Weights of a small model that answers yes/no questions on an image's attributes.
Training: adamw at rate 0.0016, 10800 steps, batches of 128.
Data: trained on rendered made-up planets, 7.1 epochs.
Rows from block 3 of the image encoder of a small model that answers yes/no questions on an image's attributes, named by matrix and row number. Rows with one number belong to one channel. Each number is 128 + 32 x the weight over its row's rms, rounded and kept within 0 to 255. All counts start at 0. Numbers have three digits each. After the name is the row's rms in percent of the matrix's.
After each channel's rows are labels from the 100 images, of 14976, where the channel reaches its highest value: "place" is the part of the image that holds the peak. Only what is clearly more common there than usual is listed. The data: rendered made-up planets.
# convs1: 3x3 conv (encoder.blocks.3.convs.1.weight, 64x64x3x3, each kernel summed), inputs 0-63
# convs2: expand pointwise conv (encoder.blocks.3.convs.2.weight, 256x64x1x1, transposed), outputs 0-85

convs1.56 063:174087126100079131097118134121129171135112112130101142098054107104142184160137080121074123154139072132145150089123088082096070154127146112135132103163171085119099127106098128090119049112198102
convs2.56 101:123125099083136164119150179107093098098137154149150133112132101151149143110115116097109156101064177129228176215102106119173167118115143129126157118098102149134120111110089141166153114134115149074197123169229192121141143140112157120118173129132135129148155091
place: top centre

convs1.47 117:104114125135143121098132080056160142123125058143080107144077091149140110085095108129152076132125150055104159103099108078157080126102127075143105104061114107076107124112087112095075098117138122
convs2.47 078:134206144130153122133119166109157120130126137138139168172150081146109162080178211082139184079102115088068136164104122148154150152113137140121170116106112191149138153120086138134144133072087136195173142120135163117095059222158171205086084137165175141117128146
place: bottom centre; bottom left

convs1.38 093:175130145073139134070104111124105130146076141171147092129078155125114098099141118108137057132083096153073116133096142121073074116097098055126146119123187099091099118093102151098098067160132131
convs2.38 101:110146133117162125110059118104161147115122163123136102147150110143102127077135133115159137059092172084182162175101095125139160142132145083174124123095135092135135163145107118103190129086087099154144147165151135096119175105160052141163132136171096104189113155
place: top centre

convs1.14 092:120063140147091072098094085120129122085099140094126056098094117092074080096106115135099094120063137157070098115122070112107118068074099107132125115103139110084130130121109094119116109112117070
convs2.14 105:028155122156087129126061100153177121086158115148135180174130134168092077078159151088132070123157102093140111104134178121116116177133131129185124113128157132098122154130119069058124169089139122156114140147095151189113160069138107190159096141110093111133180172
place: bottom centre

convs1.44 115:116132111127139124107085058067106121123147071143092123173122107125120059136054116136166117141068092029098141148123145116158123112148141084123128078082121133097127120085091114123113086088111139
convs2.44 085:140131155162146085137116173176127159135120160101167117159139113111112155082179205143135182108144114108113138112103097214163140148128112177154132136078107188160178156141103109155123097120116137197166185132159135147125063221138136152126101142190081122115100111
place: bottom left; bottom centre

convs1.11 087:084128154152097123067108055094089132140111087140090128106127089128127142109057145121091116146132092042133147126114123139117117139113113053150110056075072113127140111095103129131130134058155118
convs2.11 092:123162113137109150145174194141164127130174123087111152114117064140086189074157125084151153088076102157112164159122138146161158043113120127121158075085106200126152141127106124208151107088124190092159120133186200154126127151117141119104141181182188110124185087
place: middle left; top left

convs1.7 099:128118121065095125089068051085096122130128121119154132150117147106121063113065119143141091119056076111079108132124126109136102123132125056146139130067152115059127131100090132144083085125128119
convs2.7 072:099125136131169156117132169120094158116153131043166113134117128145110145098129144152087137065037138145164125193151113137120209041148115134190164128101082137112169125107124118148150127112128098139175127180217164119170191136125119108131158123127087076180094087
place: top centre

convs1.9 087:128068144127147114146186193149144148124091149094156058154163117110142159154180137169145130123173143121132107122122053156134136126051113162166109153171116131166115171141138109177177163160138082
convs2.9 123:097084082108160086069112135063087118173077090098064106077142193123142105170098112127054101155174130148126096121148053112100103085180158170088153174150149090146089126153157135116093108139123073097104102118124122113068135094073116105126113127092162170150091118
place: bottom centre

convs1.27 064:173166103118163126086146131096054089120076151161100118101149120133093137127131198067099123152123105118134134145145145151075134101127132103174142123147169121115182078090105136216192136159105143
convs2.27 111:115142100109151126132123149107105152097131152110116134110081152133092062161103114096103089119109142185200131161154082157121135148095151081137163143169115098096110116192112132099132106147146110099140130157162157109139228101168115100133233072111079116129124135
place: top centre; bottom centre

convs1.0 052:119117137087176085128159176173096117086106175168091115136106130171135148157183140138089136158170103147124114093107091111101083086133143135142102125180147105196118144051119067177153101164134119
convs2.0 108:091061110062148054129096113093072080132117122100112124111166138107135082163115120139111143123125143159120107079155119111071090086126140098114148121179081118133085100162139120095098129123086091095091109154122079081139185125094104110101162174126106142134078096
place: bottom centre

convs1.63 101:101154095105144135060097084124080128137125093163109116128092104164136107086097105095121088114112088056098127106078131109139110116119122068121086057103099096112092078098089130088089077087121150
convs2.63 090:111136172077166123121127145096111188142110155105146114156158109142062182074143153110169157097125112111107199139054109108149180156138107109111180144077140146142138109108126115139177132094087108122139134118140109110092099123154114110094166085183103139158146136
place: middle left; bottom centre

convs1.4 111:126139119078129158095071092152066136166096134156148119110122143142151107103105119088097091138112036137067097152151142119065169153113110073118125078108117094122155089054109152100104105093139122
convs2.4 082:157103129121097176146146159078137152113111189142141106197164154115102141078133132151164119071136079117119161141069108158177160121127075147129166065099141165140119112082166125142149120098124120150148160083159064123133114176154145129112095115131069100142157157
place: bottom left

convs1.22 070:082159129149194118089101080041133149143102076131107108122128132154125138098078130101156098138106134036094168132135140138157126110063117071122108067088092097115145102110137166103130110097124116
convs2.22 082:135092168161119175126101128074121186123135162111171141157161081134098168122136135082135123106109113122125132124091134167155100208116077107101138088107175153146169121164106108078178119088122067185134158100047123093101074166130165212094114127201105151132171183
place: bottom centre

convs1.32 088:148099129151128114137180179134151134125130136121108124078039112129135144128191114101113062149157152200164116122129121062103046110123126136115128182161173123086108099165126145106125114189148133
convs2.32 094:111136089092128121103112126129099081127110132068127094093089091155125061118085114124158152168126171120217116118191091102099162128155125113166137159095099070184126088077142117085169113129101093080157099083167126072125180088116123098189175034097184143175151164
place: centre

convs1.59 075:121163163137184154124149144079115198158138114164111162144086113177177148161142140152113116124156102071157143088110170102158060154110129143154081086161076118149103150113133175152184128099177156
convs2.59 112:104079154073186138120108194134088111163099121079082118095203094077143147130139110128132147145109151174124129089131096122145075118119141113077143112178076157160109110165144106090169179156127142101142072076136077089124113143100066122075146136118178142091095086
place: bottom centre; middle right

convs1.21 073:063124140109093074064108082061101119076113125127109111104105106127076079116098098125089130135075128127125097071092099117125059055090109080144103121096106111107141126095102101124120148140100113
convs2.21 108:076138143198104129081129105155143119133113139148128180186113112188097119108140165125148076127118112118137070106138136162107122181154094118186127127127135124109160168147113153124092162110121140156130179149059152128086160159160104192146081151140082141119110192
place: bottom left; middle left

convs1.15 093:084089175156143141124099078059174181139142078119145093128091129131154095080080110135141076119079154093084112127142098134154089141086121084135095143078096117074141126136146144107081074117168105
convs2.15 089:082160137151065120100064125129176187124125146153187153182143113141082167098169163091158143120099111091083166112110201159131061169099111118145133087130162096139118118133130116067129149073104099169156141141080101175127094140146117217077103161179109135156176147
place: bottom right; bottom centre

convs1.20 150:116076135147108075146168174155149083069115143084139052124180128075072145140168119134129127112152154131141127102114059169137132079073113160128107138170116134169121148156138072137163161131098086
convs2.20 130:103110107130171110101094148076111079134044090126101119093111196128151114147091070118063100159169160149105068118155085072096109111156225137119149184165173102120075091142124115102081075150154124102109103114121131134092131087096139136128110114060154197145104137
place: bottom centre

convs1.50 081:205128158116111126130135138124144165152164121161146150170100176139132118168141115177162119142111114107113130115124148127130063134176145123144198131161228126105071150125106155116120034134166157
convs2.50 098:100145117099140139083126126126122134131152139098090110097112084097108112096137124143075153075093197108200130148117100081143170106124092077134139170109101105162083169107110113102144114115103117108174101163165115070140179125102135112078158098127104146185105060
place: top centre

convs1.28 090:109085150105098089121087081081093125089117128068163090114134115076073061118090096147102107115038103130064089119132096130142117094107102103105102120097110105076132139119124103113100092106125091
convs2.28 089:098164156107123164103124107163172148130117134119168130164137131172042084049163148149152053088120095115096131098120164178092128149114060130139132098118106136092141123116116113120117178121113095122142120141126116168137154116140027190093135161117072139146118154
place: bottom centre; bottom right

convs1.52 075:099124119106126092080108071068087091084136086109109124120119084111081081119083112113109117136059103082112127141133120096143148097148125067107099098074060114101149091081087112134142181116095110
convs2.52 085:116160128140079136110161173137138161133138154115134148154084082128101125082147118067171111110141109109142156090140162177126105156158120125133102083054079183143153136112128163187120130146136114193144172120126195139114105188176121136169081129156129104083130207
place: bottom left

convs1.5 061:201096157070144134122122085097124151147108148119150116154135176096118102122101128166136091131080107154077127145111123140093073134123114087151192130099218135052107149123124162122120057124159112
convs2.5 092:128139137103141146115129126127145115086149163128150112132132129137094129113117105147028134078097180124250130194151104111138173038123126099165138140118119123125103171078131146156161131103116123133152112185185146098171150140095104112111184148131136092180154062
place: top centre

convs1.58 129:125110101142120048125143150154120056053130137072106104108175126073050131165148115114129144103135143126139119105131104173119167048125131142119113127154120133159149141137129070135154146123043107
convs2.58 107:118097122163151134142096137130129098122119129144149162121086156116138117155093057105104066157159139153129081132201097149099111152145175139125176182132140122105092115148098110098120078173203135118127139106148154161117128134147187116177120102109154185167126158
place: bottom centre

convs1.51 113:155144133069137157082068084143073126156115122152149121120117153139132084111101102107114057115090069108055089131111146120072136134126104067118140085105154118112101093096115149066082084100127134
convs2.51 095:114132158094166172148097140111137156116127184097132121179160134137065147057173158107117125062097158093166166157097115142106164112119103093170143138086112134119115162115127156122191181092127102114167108155140088099161165107168080123133141167147080114171139101
place: top centre

convs1.37 092:112072107147109138138121140106101087133088115070128104113185149083124128089131115102118138135098115120132122161181105186101222137092169175121150135142113111113216085145142123177158181121128084
convs2.37 082:170073119152131114154119123091100137121075168110158061112129153095135135136127079149106057121167106103108117096149086213087098130114153134090122187095130136078137130118144178158069076116162106160125133057100132129133140154197164106114107121089074164128104122
place: bottom centre

convs1.46 176:144035153136127069148140123124158120081108127069126036104086128108106116098128118134128089138119161148126122104111032104111085084067109130134115157112147136092104133145138083116112120151110076
convs2.46 109:016143091145115102096035068146114115086124112131100139163114112194108109120156110115130102153124179095108078122152136095122144167131146144162147144120141097129103140102142073108131121106104075145111136161091117165092127049140118190181082073095168113166144163
place: bottom centre

convs1.8 069:099150096098163117155134188165078163118086163172157117155162136153127162157170153138082121102187065125119135116159133150111171130087156156118127097190126089186142157079115126194179115109124120
convs2.8 115:131045135077137098121095121116095118154101140120088067111173154059139104149109104132079116140149122183093118078129113107099059080138146138073167128203123093131084113135146145090105095148091086100068094098121090114138162092083097106098144122095118170142080065
place: bottom centre

convs1.16 133:128160117101121119087065043099066134118132093161114148157110113145128090117060122138119116112085058055118145119115142116143114115130141061123142078089139104097115110078072125132092092093130142
convs2.16 078:107173110080121102115124140133141193076126175096127146107099128116096133063160148108139187082100095139122163157086113114186140077096095117107142081079075135147143123140083095178179120115135125181156123149177136147092098138129128108088096129210082114149100117
place: top centre

convs1.26 084:103132155106120170098087080104091152169122100172112121150084094154159084123083140138141093152102073074114114141140135105117091168127159075137110093104117132090126132075087153115084036092180133
convs2.26 081:140173123131098105125172158118126116176125091081143199145112098153134146123134140121111222137117090138134107127096125136160135069117101164064138109120096217120173167098114175240134094123134216143113145148150165078146088148105192139124089107153098092141155091
place: bottom centre